From a checkpoint of a small contrastive audio-text model: log mel input, text encoder width 192.
Rows from block 5 of the audio encoder of a small contrastive audio-text model, named by matrix and row number. Rows with one number belong to one channel. Each number is 500 + 50 x the weight over its row's rms, rounded and kept within 0 to 999. All counts start at 0. Numbers have three digits each.
After each channel's rows are labels from the 100 clips, of 14976, where the channel reaches its highest value: "responds to" is what is common among them; "peak in band" is the frequency band that holds the peak. Only what is clearly more common there than usual is listed. The data: chords played on synthesised instruments. In brackets: how many of the 100.
# p10: first pointwise conv (encoder.blocks.5.p1.0.weight, 192x192x1x1), inputs 0-191
# p20: second pointwise conv (encoder.blocks.5.p2.0.weight, 192x192x1x1, transposed), outputs 0-191

p10.75:547474451494441489499528457476520502413474498465516411448489555465450396506482610483506466395441556548465528507505538503531459477359466589524465591478428506543437503505502486535545503500478502452540541498547523512492518547490455485627510519455470465402498507535546498436507465426534453509544532557508561551530538496551494453447423495501463524490426484512557506442538486470405523493487507427478633483514523453525492519434440522529469486514495514475632609490467527493467449559463533515480527339502570397470431560536550502639448570447493455564485542452463523485492482605575499647
p20.75:503514538505422544488506531495551515674574436498501420536574518530554472420534484457554486520464462507475470485519552514551543485430495527502550437425452499488450453526492474536497524443491453565487472500490533532527481514428485411473516498478574406491492475609518525525528551461538471530434613441430486422541544438572432428467466518496415441488488538503433553515590406403452485508505469476494450490507518511460497451470464562526472473544521581397480523617522486431468451459515531553484452398460511601564400493418487504523421559637512393547391513521500457534496411523449483541
responds to: clipping (31); text has "clipped" (31)
peak in band: 0 to 250 Hz (51); 250 to 500 Hz (36)

p10.113:607541452411424565607554461480467465465486497518610490392588464382531556525531500583485447474491526456416560532517542536451524551575514473470474559496417500516552544554584448461443397537492503462422526500582442498502520495526523526498416471603513452497457461483523565554438573510442534486558614487486472512607445553480468516545513519471428426544466443500495469396496457523536467542534525569472535351480531452474527520490569498511521484471546438457487448475427457504465455586519506551471433508425436598462541498572449524562450482489469543477564434494514494537482537434544456560
p20.113:419462474477511527529576558438549473442559504457450446542520528434530478437509460389529441426490483410568584503495505437505516635487508533452566459503500442523520610512428444399453537584464532501431645478533588569527503508469453458540485501505465510520479540486646480502523575364509417547550458584455544547411539501547492512487546502506569433420420479523482408499576459488579495495451558593581482484520499524504534539507405484539525465482482515469501463465482460507614535566539464523519567465470502521506477476495501485478469518467471540458565399491466506511436474490474387538
responds to: arpeggio (97); playing: arpeggio up (57)
peak in band: 250 to 500 Hz (52)

p10.72:583406502511440508547528483492487413490532479515522499480508475517477471461498435490492431447574456492535484554485537404487431512403537556480523502547530535448431467533453380603474484528522471599548545463419541461426470460503466572483477490460559461477453497659506506521457493437489446557449447462528461549395507515496535455455411609439530518471455469567390494465561475486562557521551596552436456541471486567515540513484571476532475507540451474473463558497494510534506480414509660466610531524581518398527433480504472528466513471500517448554624462503584510535410485449556482526
p20.72:388529472481522501435506581504566503457455461512506594382541481526438455466477540495508451451529464492479535482490488516526390571467499418501499450467553443557541544450497510416487428456586574465578597493490491494449540475432459567550539458589577469500502432540488457573506561539502441445457500529506534423583505552497501478577492521531564476506469496523523562525496542442459442597482529470509519505515603532529474541427432405403440559479600526502708530514580491424494486484507464489515509546542565507537401564557432477502546562415435477438568469477538471505568519515494526517
responds to: strummed (87)
peak in band: 500 to 1000 Hz (48)

p10.53:521515516516487390508498544515477492430550501469432472576432599463547516403514565478484490541526486490489571464478477481469527553557459536539508553554582521391538515514492553509500502558373486558557515508568486497523618499655411426487478481466530429539432539503464461516460465435492488490491453533593589429473491456458642511521584521462460515463532576483556525437590500478496459549469561540438519494542516530433485430524380513478542493609459460543526534551533511470518441521469365404487543493431450509438503536539488512418485439409446450524554463514521533433481451484439544549
p20.53:489559452567558516532477551547490502530450499533500546517537424566511542468482588538469450424540404510468488556499465433609505455508553476506532471546540417496460476544450558517437467529502454491516545550530548519479394528496472590547437558509485529461605605525474556410493544485466486425452455574415522521576473497395534538414549460478487490394486455537514443493494549493422515518495475502421506529538448515582564342572394531523509535620495438503455525509554511534577467490446451517445485515436405494543465551441529446572510368505458527481585483492474602457479472454485541530
responds to: clipping (35); text has "clipped" (35)
peak in band: 250 to 500 Hz (68)

p10.8:677521546507491569460497510523591600524455486606468341575479504423416545549480458494544516479500410475532502454445460446500496538571544542539545469443492424422468526537440495488496496526452440509516486565513520484537536565451556482551525574509431499463509526510582551504530518433455480391536500498548469508492479512523530440497609605380546494480450517533501530462395555438390431480572534508589445494447520468467556490438566523456511533387491447485602512503547401520600460486512463543468481569424479474555549542554542517496498550507489538488518485440479543463493554454528492517
p20.8:516568470526488537511467546489453532532527529548471443477455478510492531498498549504506498494503285432495491535501436515545376449496654581501427496482539499507534457464545469535539545505540574382522416488494527486494510503505519431513552512417478499532485455535507488523556461563506515540519488500506509470543580438286498514533482462448490416521511577476502578453514548569498554441533552547514459490531463508509507497491526493491582509474473517453515557443542497476474545532581535454474505468599490552493450547582499489460476522746449523594489462516461482440497531562513512552
responds to: strummed (54); vibraphone-like (37)
peak in band: 250 to 500 Hz (82)

p10.45:501472530537539536406528463498600527548573515590457630543468527567549529572545478552467455623521540525537493462450490528573512449454422545494579525580498542559498543459496555523549574501471468587432498371510553478518523490453471568416549427533552580503626564471415443535491460531491450474553508567470494503528501577422614553470382550512454504493559439506556500509522467528438586546475523571592528494533583445453537510461494433581514446490447511479493469473469582503498562490473489590436544387549498544481516458536497499529579520454525475525590526466447462522534465479475488485
p20.45:473539459462479565480568432529361568552552510498591506437465552472517532505463436543467605497499550452481513491587659470495500526530540453499581505534502605524575546591558496444445466387551559474472387510487481568516478496518481554519537453399470497462546516482451542476528483449449499469468547516549487543476554493555514551579490545548495461488534507510409557499471506524420596510525524483498562507473584467426444557547501509469474512469464512471519506512475381465397426519454557400529544523470503516447573504506382537419496493485592556544409435497438506504574611506518442483
responds to: quiet level (67)
peak in band: 4000 to 8000 Hz (86)

p10.172:561477627509508490426588460453485490525444516500595557445539490528522434502509492517484481503509560559416507591533453512541554544535387431431502473559482464463566474519537461427532533484513516494396515447567428417578552444506451514505513636543509506485612476574484585470471538497455455500496457542471466410485530454557463504508542458503530499445537551486412592480525498431570498537483524469417556523552424445460374506469466583578440440614496530606539529526466561417535513498479467576512419477463449422469491466520417543539514469492474460467590496468502553542420516550446512524
p20.172:619646551467515501509496575563421463475574530466435448602533543482477455425371462529585503447531520542517463437441494575490479507397490537487501459428609420525470487501477385499473438501567417477471495492535472478514458474515474548455454482443524505433522516464508452435510536487547427496474542502485519500442551434416492585486517440547500607472553442539643452490460555474481493458480617450444473499580577518526534496549556482438503514504391569541381475540484482508501515473419485509487549524439481455498515453424467476432465442499549505528464420439497477514429453504529502579
responds to: arpeggio (100); playing: arpeggio down (71); organ-like (34)
peak in band: 1000 to 2000 Hz (40); 500 to 1000 Hz (35)

p10.68:482549451508535509445552531494493629500494469545519458496475500508567495365518521491556532531549574389580522470540550468475521466551569508413500536489493449514488466512437442531451526534394541489530448483423502620540508551511479506569424480515452627564503491515446453450495460459492469557417508462453499474484462518507448537526534578473459425452532468445452473459697633452455475535566484478497515484462649530517454401507445499519520510524426543622544456566480498468453379490429477505474498469503478507546544554453500506548604493545512575512479528433510483517488432513492532526
p20.68:496521573555501498525440501504544554499512568469486478438612444412494515408503433448529500567421448490557519458499525429514541545470503480500553503465493482487384509542444490492411563501535563571486484510635483533481459548536508471508586541460504399540518507450341600512595478607593514541520426509527521496563477499451496462536487471609574493502481543469492500663496483599544587486551488436500473483408503602485476487537514515525510512459499585494611473558440598496535570491477518488509523514474489548446525468510391527530490530538547486515624453512488480434536511495539561494
responds to: clarinet-like (28)
peak in band: 500 to 1000 Hz (43)

p10.10:522407495559504545543523420539519540465510468554441526504542429547450521522472536504452598499530486438514513542514433466507549534433556582399543476423426474494544537536398521477422582526541566586453607477507573468476546483479517450515483391520517499436495480371529485483554553500582514410456430483492503507479492507403611486475503443436581424404573532528477482491512592438465608476517526509400481505517463418449487509553494617452476492513472524614411527492516564524483497525463528618422496524478487550541537608579452577487496486526459533439516519469492499499472499491429485504
p20.10:611517520548461475519484544459448405477499556522478541490519485462468536480425454506540513386577520505450414505473561474342544471507493495434490594464502457468492520394478497491489459563497402491537561512512496468531399549539444396534467516478451546451557489410496476548562447479579540498491482571441478594528423535622452443416438527591450433468406510508468466505465517484605469518536567491495482468557540465446556491472521506479528575495493482468476484583582609569554549550431455545488506499458470434530627472404476502521470473469492536528534554574522538579552548448524463489
responds to: strummed (59)
peak in band: 0 to 250 Hz (84)

p10.6:489460505451444461464536470573476425422522447509495515382533561470506433587486512467424531535544560497548519500536480500489501494558499502427525498507561471531416556518530558528573520532562598511480510579549471522625479480566528501435483499416490605571543508543487512491516589531496550492417499461494492543504500456487530520406481483537514419456542518514549459465370512495536459439389496483498552505503519412534431525421534446416396449475480603406507514462453521496548478482599444475553417539517481520472486576444397490520591484447555493443594540552614588488476511513429420569
p20.6:487555563494555535453479423513407540461420473488442465532575574480558583533467467504490530492446490541497511565553529590434659459523520484509553582456475518528546476488540487573562472463513447562471558496528543451460500462515492405556464579551509545513503639517423463552438497462488514425457475525484505449401458516487492545566548493544430551461527447536511510482407469453516574482500556565470505550523480486494512522487490468540471476513581530510371479537497549469483496409541544482507470403386584553478472455508567472439533472423473481425457538412538307445441502434522519510
responds to: strummed (68)
peak in band: 500 to 1000 Hz (43)

p10.168:482463526528408583573415466420507516476485503493515523396556459527481496588491455478525611587456518482470570467567490421445581510541578469541551601438483465486491501459547533460525534491528439446509542563546402515459577480501456492477501470428447506558386479472497424488475482504440546458516447530575455533524454565569506498550421496550522613417534534604488500482558458417462486569431535510463543457616490362469388485537573422482507516519531511461505436493420610429571562535466489424472486427555478502522462525514541540520578493589513485478483486536512498500563472507496448535
p20.168:524588473500487514499496433432547539510554492478591615586453559439527564391562540521519461514567540500551492505517518513516545512529536517526515579546537447482446569523499533519453463531530469529580525530414560509499495551531462488584498492505564491485509525533456439538491457543454457536455448551528499532517404462526577527404483478462522436524515467545442460561604387525505584508456445549372515460540656525463474617518504467497436532545593534513416595510581513470397598498592462486465485482558556453525519473512481443568526464510509515504568425561451525423554572499507600478
responds to: quiet level (88)
peak in band: 0 to 250 Hz (99)

p10.124:541515509439524559528527502473509442440489518499443488503554507542610502484555463496532568441598421519530488589420532629526502523352423501478432500429550450433437485412500502454548539533538504523446577465475554483519519608575514462440492387451557503405453450547495535533457580507500430458478508474458438490474502463414518520480483499470604487466418521535391503463527481474550533523510539486561498431557486486488440451468510499569473491474495569446481512419479521564588542546425556509333584504509451515511524553562532516518464496549456484489586492506492460461412551486447436390
p20.124:558528445537452516473473534532494404471499474494477439457550565502521530525480529519535503534397466547423477491500533583520486483458512443589527388548561489387544494553568458482528468508455502549524384507507507492422520565499466534522485398422492534489494527407516532499434543486513572479480455471532522564403489561535446525483468499624480535511546515545613542468401519581471500521509537479473554495539496480440502450393516537462547470554439506552398425453503488442471376582596476541634519480537526529448557384449379513515559563504522558520489502534484569478460553498522460607
responds to: strummed (71)
peak in band: 500 to 1000 Hz (49); 1000 to 2000 Hz (31)

p10.92:504467580512441392479506500480534442416496431526473556494502456466508459490610559482552486580480474587568462549447556488414477499557472519421505477604550557497485511499441411440517525499445467516578510535473488469455569566512490487457515495564425520474493547434577487538529468489505564536496550505529431548505500528466414490490490506534467446417513409450550393454499466585451470518478439376388362502502535506475584527505466480477478409455444582532464548535502511537405472629506584492562473450443479526496426551619490467589472463538505448442521499393488496491491481410529481514
p20.92:588410561683454440510536535503460501467462517478588460463509493465488434522518564555496508530511567556557491486519542512445480529429488506500489529428492540542491567542417541544550556506502562420462522497499480566492490457592501535522531555436474455535454473441497386564528367531466568405440640541448438474498469538591543502511454491500396405467549560417418477447447440492427574500487510470496511462565490520499413551507478553554530537526448500417485475469424463518499514442491431520473559535494542462468482551450503460532515497441441529638456567526452528458517502599468467450
responds to: clarinet-like (29)
peak in band: 4000 to 8000 Hz (98)

p10.167:505463608517550425480429500453554486515456491446496452545544518522489492517434492468461461440523558470519557475504537554539470376451517473453543490462499614634552510502548561558435488557500495529516525467632522576561555596496516462495545483559590504509550472478473556509537494548477572470501467578541443440477445474570506530505520515517401516458498434442514452502438533466432419461504476462370486497502438456550495501454426458455495521506560539533566485477501522536413567493539604593547451446463465445502535506522512530637572566636487456456482469408506583484488573451435520581
p20.167:493573463499523516488464567449501471548529498431507611499528527432571546511530470507516386477495455479470548583510553529485493486599487469550450432509479444408571462514399516537463519439388453492509406533472535567468440464508463444494519566471590465474544582585607496519406390570470529410604528409400497544498478522570486536558458505511445524502553466526550552512493550536524530507541486562439442524429498577487452536471504537454546440480561452505532535499539510473641532536539493508533447505511511620585482458585487410528535565466547478533480588558545479466444535496505591515
responds to: clipping (40); text has "clipped" (40)
peak in band: 0 to 250 Hz (41)